From a checkpoint of a small contrastive audio-text model.
Model: log mel input, encoder arch vit, encoder moe expert_choice, encoder num experts 16, encoder patch size [8, 16], encoder width 256, text encoder width 256, text encoder layers 8, text encoder activation swiglu.
Training: normuon at rate 0.034, 3400 steps, batches of 128.
Rows from block 4 of the audio encoder of a small contrastive audio-text model, named by matrix and row number. Rows with one number within an expert belong to one neuron, the router's apart. Each number is 200 + 40 x the weight over its row's rms, rounded and kept within 0 to 999. All counts start at 0.
Before each expert's rows are labels from the 100 clips, of 14976, where the router gives the expert most weight on average: "top examples" is what is common among them. Only what is clearly more common there than usual is listed. The data: single notes of 20 synthesised instruments. In brackets: how many of the 100.
# router: router (encoder.blocks.4.mlp.router.weight, 16x256, trained with AdamW), inputs 64-127
# up: expert up (encoder.blocks.4.mlp.up, 16x128x256), inputs 64-127
# down: expert down (encoder.blocks.4.mlp.down, 16x256x128, transposed), outputs 64-127

# expert 9
top examples: G (44)
router.9,181,182,282,144,263,224,219,240,255,180,174,299,253,205,178,228,223,163,118,208,239,166,209,186,116,253,270,205,207,153,199,132,189,201,224,168,207,212,261,194,191,202,122,168,253,195,215,227,205,186,187,147,244,227,254,214,193,204,195,168,204,178,149,179
up.8,207,217,157,210,187,199,167,253,197,209,147,229,179,159,207,182,219,203,163,140,233,217,192,211,91,179,242,204,231,173,305,184,253,244,150,105,152,186,162,226,160,256,211,272,180,187,193,113,144,178,272,234,148,231,164,192,211,165,203,164,217,157,187,163
down.8,179,232,184,193,229,253,173,226,202,157,191,210,200,195,239,275,242,183,195,218,194,129,168,235,196,202,218,179,196,311,219,223,180,244,178,256,187,159,231,199,195,200,220,268,96,131,151,192,191,195,190,113,188,286,220,245,252,147,146,214,170,178,196,216
up.9,233,230,211,230,169,141,161,168,190,160,213,190,118,153,182,199,264,124,168,212,184,162,227,191,187,201,178,304,155,142,180,161,184,185,224,170,238,200,222,237,230,227,196,166,249,182,241,187,176,199,188,244,209,206,179,229,123,162,98,181,270,210,184,181
down.9,172,166,173,105,132,276,248,204,134,208,277,217,217,217,224,168,217,163,191,191,177,164,252,116,200,200,207,172,242,239,196,286,200,247,216,184,115,219,213,213,213,192,168,211,198,119,212,169,227,232,214,183,202,168,224,146,211,148,130,174,211,244,229,305
up.10,213,136,186,239,274,201,191,180,210,254,196,190,111,186,231,101,208,153,184,162,211,191,228,218,169,241,163,184,277,230,213,216,234,264,231,186,197,227,223,149,253,202,182,162,215,230,204,235,184,123,186,274,176,205,223,204,238,243,184,234,192,198,179,154
down.10,222,167,216,207,226,188,218,186,166,215,176,128,158,177,243,178,191,151,229,215,222,182,250,260,149,231,172,176,211,201,178,221,270,236,176,229,287,189,179,242,232,139,276,248,120,205,158,156,139,272,214,263,223,236,282,234,194,234,199,215,209,218,198,184
up.11,253,214,182,300,260,193,171,154,244,247,148,168,161,159,189,148,171,185,209,179,178,178,215,188,219,208,201,152,196,245,216,172,183,141,209,218,304,204,208,202,180,289,208,235,211,246,149,171,218,175,228,193,173,212,117,150,219,241,172,225,176,237,237,125
down.11,237,141,176,126,198,269,188,303,189,200,134,204,246,220,239,100,187,250,112,282,125,163,223,261,242,197,155,265,227,233,201,226,199,183,253,152,261,191,271,142,166,172,179,285,195,214,229,251,198,219,185,239,205,257,172,176,150,202,206,145,181,187,250,142
up.12,190,217,229,235,169,146,237,201,242,180,247,249,149,158,140,189,161,232,110,195,194,215,110,201,181,221,189,201,163,185,207,229,192,155,210,214,164,182,97,241,211,213,177,141,236,220,174,141,164,254,124,217,148,227,159,165,205,209,150,160,216,229,240,180
down.12,183,219,176,162,200,210,177,193,192,219,182,228,299,176,210,157,137,232,195,183,265,183,162,160,178,222,231,168,217,261,250,162,235,162,241,236,171,233,209,193,194,159,186,149,169,178,170,117,179,254,250,216,190,207,213,246,247,240,203,171,208,191,150,162
up.13,176,214,212,156,149,206,172,216,221,178,294,177,241,193,211,225,211,245,213,192,177,192,183,170,120,227,228,215,239,125,176,184,220,149,143,240,233,208,202,177,166,205,178,149,121,198,193,259,226,215,197,280,181,216,215,223,165,228,197,211,187,179,178,244
down.13,221,243,257,178,264,225,169,132,224,169,270,268,175,205,160,265,155,146,233,238,254,253,169,210,183,250,259,218,160,216,166,87,200,250,216,189,181,188,195,189,251,203,232,182,186,205,160,234,167,193,237,246,183,266,232,143,218,200,153,210,150,224,219,162
up.14,158,251,210,268,210,228,246,308,188,219,205,145,226,184,224,270,235,140,194,214,200,241,174,190,220,244,227,176,233,182,195,227,255,205,170,191,225,209,198,150,161,137,200,228,238,180,153,248,259,206,229,168,246,174,207,136,192,232,208,276,195,138,187,161
down.14,155,193,202,203,280,249,169,133,227,221,202,210,138,294,171,227,233,216,155,210,90,194,171,145,226,198,206,143,250,296,166,243,209,262,189,223,155,176,213,242,187,170,249,192,189,185,223,190,216,249,188,139,225,263,184,233,207,212,196,194,223,239,207,241
up.15,245,203,67,190,266,152,146,190,233,247,175,236,208,211,223,148,147,157,262,242,195,188,224,267,206,205,219,214,167,250,242,146,125,211,204,105,181,154,200,196,278,184,195,155,151,163,218,248,185,249,158,311,219,217,243,181,258,193,149,171,237,187,248,190
down.15,272,204,210,254,161,206,212,194,238,175,151,213,197,169,164,205,278,311,202,157,260,243,166,242,243,235,216,275,196,180,230,247,264,171,216,219,241,169,234,218,163,264,242,205,251,203,210,197,165,208,199,173,232,122,245,228,234,137,166,154,173,92,205,208
up.16,161,165,206,142,188,175,209,167,186,189,191,237,117,183,181,172,138,202,213,165,209,227,197,257,225,231,175,132,208,144,197,145,179,184,151,182,239,177,198,175,262,282,162,248,156,197,285,162,188,198,249,245,174,173,200,164,156,214,169,164,87,161,244,212
down.16,201,254,80,204,194,221,235,205,202,160,178,223,213,85,251,207,131,196,244,159,273,184,246,167,230,197,213,240,209,179,160,167,210,229,197,216,233,170,231,229,295,243,151,242,210,188,232,189,188,213,193,186,211,171,246,239,182,181,268,144,209,140,123,151

# expert 7
top examples: D# (45); octave 6 (45); note: D#6 (40); note: F#5 (29)
router.7,119,157,180,196,208,174,230,257,184,267,197,161,245,220,216,164,251,261,215,136,143,178,170,216,262,193,213,228,221,145,233,200,198,194,172,170,169,229,240,215,149,199,240,206,172,168,220,232,239,206,218,220,229,196,189,188,240,275,208,188,160,133,205,207
up.8,239,172,156,222,187,150,219,212,184,134,215,122,153,301,164,188,250,206,231,169,162,243,176,111,219,176,224,207,232,179,187,320,168,207,194,139,154,244,200,185,202,204,217,201,267,255,226,268,159,206,161,180,251,196,201,176,192,194,207,189,187,239,178,217
down.8,151,174,159,206,154,271,171,169,158,207,223,191,141,163,283,186,212,163,209,135,182,125,204,181,194,209,222,144,262,205,213,206,185,204,232,199,225,192,177,205,183,227,160,186,159,164,182,214,214,261,217,194,147,189,175,234,210,194,163,229,223,130,128,224
up.9,185,278,167,183,163,229,196,157,189,163,174,344,169,166,212,205,254,219,124,175,177,158,194,226,168,181,136,201,205,144,128,259,252,195,257,207,167,215,244,214,211,195,150,203,270,162,157,220,203,141,144,153,193,183,198,213,187,172,186,142,252,126,199,232
down.9,206,179,156,135,267,197,304,150,194,203,147,146,72,222,247,248,205,223,177,170,152,168,146,226,174,198,218,124,268,163,264,247,215,176,191,233,216,195,322,215,176,201,180,78,167,133,193,186,131,256,201,196,275,187,231,178,237,216,162,274,230,165,120,255
up.10,203,211,294,237,113,186,199,201,162,225,188,217,146,196,183,236,199,206,215,212,148,202,240,123,134,211,219,207,246,217,193,137,142,248,246,192,142,168,213,174,248,192,195,279,196,208,184,174,176,254,226,204,231,158,236,199,210,260,167,208,108,180,214,174
down.10,232,174,257,170,187,147,256,217,188,152,149,200,208,189,214,223,215,186,188,222,216,163,199,251,218,234,277,180,181,200,231,234,217,190,187,259,272,228,226,227,186,185,215,162,152,179,154,196,247,182,152,134,210,222,217,238,140,254,172,214,207,193,273,216
up.11,293,242,211,155,213,190,248,201,190,137,178,272,290,300,177,176,277,130,156,159,174,255,244,179,208,164,144,151,218,236,192,220,139,170,186,198,254,183,250,116,201,227,219,122,184,190,201,208,186,202,202,199,200,194,208,259,177,142,214,153,264,233,217,161
down.11,201,226,269,220,214,199,300,208,183,263,226,190,198,187,204,123,248,215,186,240,219,164,225,192,228,238,161,217,213,172,261,163,243,200,288,226,275,153,240,177,179,223,157,142,198,178,181,196,144,201,148,262,239,156,176,177,167,135,86,186,163,131,237,224
up.12,146,235,125,221,197,197,181,207,176,246,184,188,179,151,259,226,231,300,153,163,145,204,199,206,123,209,136,179,181,161,186,149,251,179,222,191,203,162,194,199,196,177,234,246,197,160,194,180,223,208,195,214,160,284,218,126,221,196,172,130,252,167,156,250
down.12,190,117,207,147,186,194,209,242,146,181,254,287,152,214,198,214,212,164,210,190,222,256,242,245,229,179,164,199,272,251,165,168,176,193,166,189,182,214,176,152,117,181,194,132,215,175,191,173,237,158,205,233,194,159,250,249,287,111,174,219,155,232,220,203
up.13,214,178,163,218,131,242,208,204,154,165,213,235,188,176,135,165,108,193,248,208,208,202,244,178,129,165,132,209,147,131,149,165,228,234,199,132,221,201,192,143,199,221,151,220,179,195,197,239,185,167,200,200,257,254,240,229,137,127,149,182,145,252,208,158
down.13,222,151,172,231,226,151,220,238,182,199,206,164,186,172,199,128,186,190,179,193,258,144,168,243,183,162,177,210,246,130,134,190,183,232,163,197,244,167,183,209,211,194,177,224,207,213,155,177,148,195,185,244,222,112,179,193,206,199,206,243,153,263,256,222
up.14,221,166,169,223,203,133,155,192,216,150,245,201,218,163,232,203,173,138,195,147,130,197,226,167,179,283,280,215,225,137,87,213,202,229,259,290,213,175,157,220,162,220,202,185,269,249,167,227,144,178,146,199,172,217,191,227,262,169,241,133,220,97,169,230
down.14,204,228,225,186,182,266,218,198,190,252,130,240,189,196,215,191,170,229,160,199,214,178,216,259,208,204,235,164,132,239,208,213,191,170,154,159,191,218,158,124,163,112,158,193,167,176,206,172,244,290,202,272,217,243,232,274,209,238,212,254,214,168,239,180
up.15,240,123,236,135,153,195,175,260,86,226,226,206,219,243,151,185,237,207,169,203,257,269,208,172,208,195,260,251,204,140,256,227,125,191,195,195,219,238,270,250,230,258,196,212,192,136,145,197,192,206,178,123,241,159,215,170,165,236,189,152,246,200,143,192
down.15,138,179,159,197,221,185,174,206,229,206,192,195,164,196,201,129,196,206,186,268,128,184,146,123,208,172,166,154,201,205,111,196,161,287,231,213,215,225,250,224,215,148,214,246,213,198,183,253,258,169,266,230,188,154,214,235,224,226,197,209,189,180,201,199
up.16,109,181,220,102,213,211,133,170,237,212,273,172,285,152,211,167,223,266,230,216,204,209,255,161,230,153,186,164,211,190,222,234,192,221,157,155,181,141,211,218,184,180,238,178,283,207,200,229,201,209,162,199,167,275,207,293,227,140,191,258,181,189,157,212
down.16,232,218,210,225,162,189,190,174,192,195,224,186,139,162,171,164,211,152,219,129,189,183,171,156,183,232,204,226,261,205,156,198,209,186,227,150,275,254,129,199,215,178,193,182,211,165,227,235,175,251,209,287,186,144,172,269,228,188,243,159,174,248,149,221

# expert 8
top examples: mains hum (97); octave 6 (31)
router.8,185,201,207,197,168,210,232,152,214,170,130,293,282,222,202,236,205,267,213,169,182,107,131,233,216,153,189,126,161,194,249,250,195,179,256,66,179,179,221,216,272,111,175,202,146,149,205,233,221,138,157,150,256,163,257,201,241,217,263,180,133,240,245,205
up.8,256,178,224,168,195,140,158,209,192,177,146,243,129,240,239,168,223,155,196,188,210,183,165,238,230,132,196,193,199,186,214,255,229,220,242,130,127,213,217,192,254,243,181,186,149,155,208,204,226,194,191,106,206,167,206,186,177,208,177,206,228,230,180,199
down.8,155,242,208,192,205,130,192,188,235,223,198,161,169,175,210,192,235,146,249,173,243,142,239,214,221,256,172,205,248,174,181,215,216,186,139,115,164,280,179,277,153,168,234,177,241,177,175,139,230,174,200,219,247,233,74,264,200,176,228,213,201,184,260,212
up.9,231,150,192,231,192,187,176,217,158,229,186,190,221,213,193,225,188,233,217,258,259,231,204,234,246,233,207,154,264,148,245,136,276,227,201,258,124,228,177,146,247,206,129,170,289,204,192,170,188,200,248,239,274,219,241,194,210,209,229,153,128,170,188,141
down.9,129,155,252,228,92,232,245,151,242,229,251,259,218,183,189,130,227,231,128,197,157,203,174,286,228,194,190,200,210,182,198,208,232,242,147,131,208,230,132,231,216,160,271,200,259,230,214,157,205,203,190,264,275,194,215,207,277,183,83,155,235,192,265,230
up.10,175,177,194,176,188,203,210,188,235,192,210,121,212,192,178,213,251,206,194,232,175,135,145,193,149,186,210,181,181,239,131,227,214,196,208,284,233,106,261,262,167,151,217,246,178,123,157,185,224,184,214,124,231,268,209,190,91,260,298,167,251,190,283,230
down.10,185,240,195,267,234,182,168,212,172,199,265,185,192,205,231,190,202,225,145,132,207,233,281,257,199,238,188,159,131,259,231,199,235,136,195,144,150,181,220,160,276,197,174,129,241,261,145,171,218,273,261,250,242,195,172,150,216,176,210,253,151,199,240,198
up.11,216,202,157,186,158,151,255,232,144,173,185,199,165,305,237,230,204,98,164,227,180,241,197,125,189,174,225,284,121,178,220,201,221,211,204,84,162,179,218,239,217,192,244,179,188,218,281,258,239,157,152,256,208,118,218,228,171,187,239,187,239,150,127,199
down.11,288,193,198,200,219,254,185,209,120,197,160,222,171,197,224,162,193,289,164,250,232,242,207,237,248,152,226,249,174,158,206,282,192,205,129,155,240,128,207,170,173,256,223,163,220,241,161,147,188,217,252,266,164,217,149,185,176,170,191,201,191,219,232,252
up.12,221,220,210,211,179,107,259,217,135,155,163,199,186,242,271,168,142,159,232,194,223,181,176,194,215,187,203,223,159,165,174,231,177,142,189,205,207,212,186,150,136,155,257,202,165,211,252,180,179,95,203,188,229,223,218,213,236,222,207,183,153,288,188,199
down.12,199,218,165,180,148,75,216,241,265,181,194,202,152,200,175,251,154,221,216,211,221,222,162,181,166,235,227,240,190,213,226,211,177,231,192,231,161,199,204,221,195,191,247,243,221,182,160,132,263,263,183,217,282,267,203,246,222,196,139,274,139,112,231,216
up.13,227,206,160,190,195,148,221,159,253,162,178,157,229,208,238,158,120,222,177,161,161,232,210,219,190,179,162,194,257,147,243,173,152,239,238,227,182,133,186,251,129,174,128,203,183,160,170,242,243,208,239,224,184,189,199,192,225,268,230,175,225,174,164,280
down.13,193,173,271,199,193,204,156,263,194,154,192,275,215,256,153,174,240,204,258,157,214,197,200,270,278,217,326,210,190,203,163,260,194,217,176,209,156,197,225,273,206,143,233,201,222,167,213,183,135,197,156,209,238,164,204,190,258,166,95,219,160,248,232,178
up.14,233,203,198,242,175,265,193,221,191,230,139,217,244,206,171,135,239,152,215,246,251,124,104,219,170,238,217,183,198,179,257,224,200,230,172,170,187,166,212,196,181,254,202,149,198,194,263,166,230,258,189,215,285,208,215,210,235,196,180,248,232,212,239,170
down.14,222,259,187,188,211,152,239,162,178,166,231,126,158,164,171,188,192,262,195,217,239,272,222,218,231,254,205,253,265,108,243,175,208,136,177,205,174,193,224,211,259,148,225,196,232,227,278,124,232,201,246,108,240,201,278,254,144,185,113,219,224,195,216,226
up.15,148,206,153,210,172,183,202,271,233,201,248,247,172,233,240,249,290,247,258,147,195,211,191,146,193,136,227,154,241,152,227,264,183,192,203,182,177,280,221,194,215,261,214,209,269,151,180,244,119,180,212,193,175,202,128,159,254,178,189,179,136,162,216,269
down.15,204,179,251,216,198,204,138,168,235,244,222,251,194,198,192,182,117,241,247,166,221,181,195,178,225,176,264,234,204,207,224,102,193,202,219,191,211,247,213,214,181,199,191,237,185,216,191,158,155,260,108,174,207,245,211,186,290,247,203,195,231,162,207,171
up.16,203,173,173,246,224,255,130,269,150,209,201,257,206,183,211,159,174,269,235,228,166,222,216,246,194,134,232,169,195,198,132,183,145,152,237,222,199,172,215,189,167,270,195,211,263,207,139,192,148,180,182,230,244,213,120,215,195,151,203,218,159,176,184,113
down.16,201,221,280,233,251,151,181,200,174,178,234,253,236,144,269,138,200,180,155,163,197,158,161,207,254,226,240,159,141,198,154,208,84,236,116,226,241,147,201,259,206,189,273,161,149,254,161,160,121,167,229,229,209,228,152,124,225,161,170,88,303,250,223,170

# expert 12
top examples: octave 6 (56); marimba-like (44); note: D6 (30); instrument: sine tone (28)
router.12,198,254,195,214,136,229,140,192,149,229,185,193,166,179,149,176,152,142,245,262,222,199,197,231,206,252,165,190,198,240,208,218,242,120,218,314,202,194,214,180,188,213,249,285,168,137,158,147,147,193,211,256,196,156,206,225,160,189,221,200,207,237,304,246
up.8,265,185,153,246,171,186,185,114,199,184,235,157,185,245,161,151,227,150,198,123,207,193,191,254,172,147,236,191,193,113,218,149,190,222,139,148,162,163,138,242,213,145,248,125,222,206,272,231,222,225,196,193,214,164,208,207,236,166,158,200,194,130,143,157
down.8,270,210,160,194,186,198,169,187,259,187,200,153,254,192,169,194,206,152,107,211,195,132,195,242,245,183,180,174,170,217,189,243,163,216,187,163,163,111,263,293,221,210,194,161,188,258,185,209,167,219,156,161,271,202,202,225,168,233,213,209,197,262,193,255
up.9,199,187,148,266,196,211,144,168,232,251,213,223,223,237,233,168,238,189,213,185,190,190,192,150,169,210,113,146,238,197,178,190,237,255,185,216,205,271,282,180,231,179,202,206,281,256,256,213,266,181,249,171,174,207,251,169,139,217,175,179,154,263,199,168
down.9,205,286,125,210,215,154,199,214,258,188,202,222,229,195,137,232,227,196,197,123,164,266,211,168,266,217,163,231,187,212,109,310,244,156,134,245,211,259,146,246,149,188,212,240,184,153,233,236,219,223,231,159,182,232,129,182,190,243,220,232,238,194,224,227
up.10,169,170,146,192,150,211,188,178,287,199,152,163,196,207,196,186,212,246,269,175,215,191,208,219,212,259,208,206,201,177,105,187,159,189,164,159,243,165,185,205,205,221,214,168,235,251,160,239,195,244,210,176,153,179,257,186,98,220,187,241,204,226,205,172
down.10,212,177,220,135,195,147,173,219,198,212,240,241,202,239,245,232,197,229,209,192,206,185,187,235,209,217,224,257,144,229,200,247,191,215,300,231,219,233,206,263,159,180,192,228,196,227,150,265,177,169,290,211,199,212,120,149,224,189,205,165,246,253,248,254
up.11,178,198,228,262,123,183,110,266,251,151,168,197,160,190,226,150,191,259,216,128,120,185,185,202,160,196,157,219,211,199,173,157,170,238,124,201,198,217,204,105,145,174,211,215,233,256,202,206,147,173,147,129,235,264,214,160,185,107,143,171,160,197,161,185
down.11,165,192,126,132,202,135,183,191,134,225,178,182,191,245,231,183,267,225,155,131,155,212,230,280,212,155,144,214,256,216,193,124,250,238,167,265,232,226,180,151,177,188,233,206,130,215,159,162,307,184,247,114,178,193,244,218,200,210,258,141,155,211,192,254
up.12,149,198,246,152,181,232,231,240,184,201,158,186,154,158,197,212,163,219,224,241,249,256,166,217,150,269,217,125,217,260,250,130,233,220,237,295,179,237,185,176,149,217,190,191,238,186,243,177,209,214,299,185,187,276,223,167,153,234,258,245,208,174,189,221
down.12,201,199,263,131,228,123,199,123,232,289,207,169,154,176,213,156,249,251,168,200,172,209,217,116,135,220,257,251,222,193,182,191,203,219,201,195,225,214,211,236,134,192,188,225,259,136,169,197,284,166,223,238,168,246,217,205,148,227,270,215,206,137,188,196
up.13,182,244,202,226,166,141,143,187,212,199,222,186,209,176,266,230,237,183,236,224,265,218,224,233,252,202,165,254,237,233,188,150,211,207,291,214,203,187,177,207,243,123,204,208,158,259,185,162,214,225,239,227,175,231,228,222,177,229,144,286,218,215,193,191
down.13,132,153,169,196,255,182,237,176,158,139,178,255,217,199,193,198,226,218,139,225,203,232,198,269,242,255,165,150,155,148,226,243,238,234,178,100,146,253,206,242,181,206,193,198,226,194,159,176,172,227,181,205,207,186,260,195,241,183,200,224,249,169,188,164
up.14,209,152,198,228,194,206,193,192,222,236,226,184,177,223,203,109,242,217,189,175,194,248,194,213,228,184,258,233,199,177,192,174,181,231,242,277,191,143,189,149,209,161,144,146,199,165,205,226,147,224,194,149,256,235,217,190,189,142,171,189,193,232,176,215
down.14,189,266,215,194,215,273,166,129,206,192,197,224,180,263,186,178,229,201,192,203,167,207,149,219,242,116,132,182,210,182,104,177,172,242,259,225,226,221,117,188,203,191,228,227,271,162,185,240,223,193,202,212,216,198,202,213,184,135,236,164,200,177,218,171
up.15,188,168,222,183,188,211,174,245,210,199,192,216,224,206,220,183,152,165,196,265,161,278,173,222,133,173,218,219,170,212,170,170,133,192,210,172,101,333,212,200,205,215,202,189,208,179,221,144,171,148,136,174,189,209,167,178,163,221,222,210,209,229,161,176
down.15,154,223,175,151,226,179,152,173,205,259,247,215,233,144,180,134,184,214,154,136,185,161,158,202,223,169,184,213,157,188,106,167,143,158,191,205,217,166,162,181,171,192,208,185,253,211,202,164,234,212,243,209,240,240,184,208,113,143,230,201,141,184,205,282
up.16,209,153,227,154,150,258,228,163,234,173,215,216,214,147,181,232,202,178,233,212,139,140,201,211,170,228,273,232,204,211,238,134,108,243,156,175,197,183,192,102,185,140,187,177,241,193,222,135,139,209,220,234,185,253,208,155,175,230,188,205,178,174,239,153
down.16,231,195,254,214,215,189,212,127,123,259,145,211,186,208,145,210,183,195,202,155,229,183,209,292,229,203,179,259,197,188,216,205,273,238,234,191,160,92,226,240,192,197,220,218,203,196,195,233,232,263,199,236,212,200,174,223,108,181,172,172,257,174,84,208

# expert 14
top examples: clipping (44); text has "clipped" (44); vibrato (26)
router.14,263,174,245,127,155,237,226,170,151,157,235,234,175,217,179,241,231,200,150,238,224,185,194,142,205,220,149,251,185,196,216,196,172,169,221,184,219,169,221,259,304,197,217,198,190,223,155,125,140,214,156,232,199,178,221,190,160,176,164,178,201,149,262,207
up.8,247,217,235,140,109,178,220,195,259,158,136,145,231,189,216,218,145,231,252,197,213,163,230,275,160,172,180,184,191,151,232,203,202,174,206,169,262,257,146,249,202,134,237,150,165,224,308,169,214,269,147,271,219,187,244,196,196,247,198,212,208,274,198,204
down.8,153,209,195,203,214,251,192,197,205,266,131,159,194,259,162,187,248,169,191,201,204,185,208,194,219,135,180,220,175,196,174,212,229,146,159,105,213,181,184,231,151,212,195,273,104,216,245,226,235,172,167,232,234,189,186,216,203,222,211,175,191,133,196,244
up.9,125,200,236,264,180,177,193,160,211,228,183,195,163,179,202,141,155,165,171,164,180,142,236,267,146,161,202,235,195,189,255,173,166,165,212,185,156,222,219,216,226,188,151,189,122,257,161,171,236,168,195,254,164,145,234,173,162,157,209,231,240,198,243,241
down.9,231,194,143,201,239,197,177,235,212,113,161,251,301,194,220,272,207,165,171,243,238,197,198,147,217,226,199,137,222,206,187,152,199,255,224,310,183,222,181,215,186,167,188,180,202,191,232,139,148,254,236,194,160,199,224,207,215,177,188,189,192,153,147,208
up.10,238,159,196,185,235,201,209,185,181,175,209,135,141,242,193,204,224,172,237,183,177,191,189,189,155,151,186,291,183,145,150,140,243,170,219,223,265,152,153,151,171,78,211,217,189,238,192,234,134,239,182,189,235,181,203,186,257,194,179,249,218,277,170,177
down.10,183,263,278,207,231,202,219,202,187,232,230,200,193,206,275,218,145,209,151,172,250,181,207,261,178,198,203,184,144,150,301,157,265,142,172,185,190,211,208,192,248,244,213,161,132,297,191,187,230,220,239,207,222,186,193,207,179,178,138,215,170,222,257,244
up.11,136,188,233,179,247,248,229,127,218,224,149,190,147,272,204,171,239,109,200,218,181,178,183,253,127,153,111,169,192,218,165,200,183,210,128,146,210,113,230,188,217,177,156,242,177,134,130,284,179,209,180,148,225,199,147,204,242,186,231,173,186,185,163,161
down.11,133,133,262,208,224,192,283,155,221,195,273,192,152,164,172,223,215,192,229,171,199,190,226,147,186,176,134,223,122,175,185,267,224,168,176,231,163,164,213,211,178,202,206,191,210,121,265,224,177,162,317,222,142,191,166,197,252,204,227,206,216,247,226,191
up.12,192,177,207,187,143,215,157,212,174,230,268,170,219,181,183,190,215,157,295,219,172,198,180,222,199,224,241,190,283,202,233,169,317,260,147,272,167,135,167,133,223,204,243,179,233,154,214,224,159,233,172,277,218,175,266,210,193,220,164,194,196,188,237,220
down.12,147,219,157,180,218,279,109,179,282,181,186,172,129,184,182,262,183,189,224,209,168,158,215,217,201,165,268,199,204,214,177,169,173,170,213,175,171,192,235,196,257,221,164,218,156,154,237,212,143,256,202,226,190,164,206,220,207,229,233,176,148,264,232,258
up.13,196,200,212,170,241,138,214,177,187,192,218,163,200,224,167,232,198,164,196,162,125,159,182,167,207,166,185,227,152,147,249,202,173,192,187,198,212,273,197,252,234,232,249,149,229,224,276,265,149,191,179,183,191,205,216,213,209,157,178,194,161,206,168,174
down.13,162,219,211,231,156,208,158,175,161,218,247,137,247,271,224,294,263,167,261,215,212,173,178,85,292,182,205,240,136,152,198,193,222,244,205,213,205,240,164,135,277,221,206,209,175,164,229,211,185,164,156,224,182,167,203,145,212,197,203,256,265,201,169,202
up.14,191,150,192,182,167,147,211,215,161,176,237,138,235,173,203,242,182,253,133,165,215,233,197,237,176,223,231,151,233,184,221,161,215,235,195,183,199,132,267,166,153,152,217,250,186,242,186,214,186,269,236,213,200,275,186,237,139,188,212,267,145,233,204,246
down.14,154,228,216,222,194,183,203,216,204,200,218,260,137,136,234,238,170,241,186,281,237,194,187,170,119,184,173,238,204,259,139,182,205,194,198,138,147,231,202,132,216,327,185,226,133,136,219,213,217,218,188,196,167,222,240,189,201,184,242,217,187,124,157,148
up.15,157,160,276,299,208,145,188,256,178,239,143,149,157,198,204,211,158,213,173,148,203,214,187,188,222,227,237,153,249,207,188,135,232,255,232,221,253,165,143,265,179,218,143,215,218,226,220,134,163,259,281,205,178,292,177,234,240,271,211,205,208,165,197,157
down.15,247,150,160,177,191,225,183,224,177,247,222,260,239,233,163,190,202,281,147,154,239,220,178,245,136,280,283,222,219,188,193,319,158,181,256,178,156,201,200,227,213,177,263,172,201,209,260,241,177,202,237,191,123,261,146,236,177,121,176,275,112,161,157,218
up.16,189,212,207,187,191,237,211,114,154,308,224,255,190,147,236,227,203,207,196,141,207,183,214,291,236,151,225,250,186,236,241,199,191,160,238,78,184,256,187,169,199,152,162,227,151,172,212,177,226,186,198,295,205,214,89,209,209,202,225,214,188,179,162,207
down.16,280,302,229,232,209,271,165,198,183,249,235,302,244,266,200,157,202,165,131,239,116,131,174,105,148,259,151,209,175,158,233,216,256,151,201,213,223,168,252,226,183,208,214,188,179,249,198,174,193,272,152,190,205,248,225,205,169,181,216,206,205,133,154,210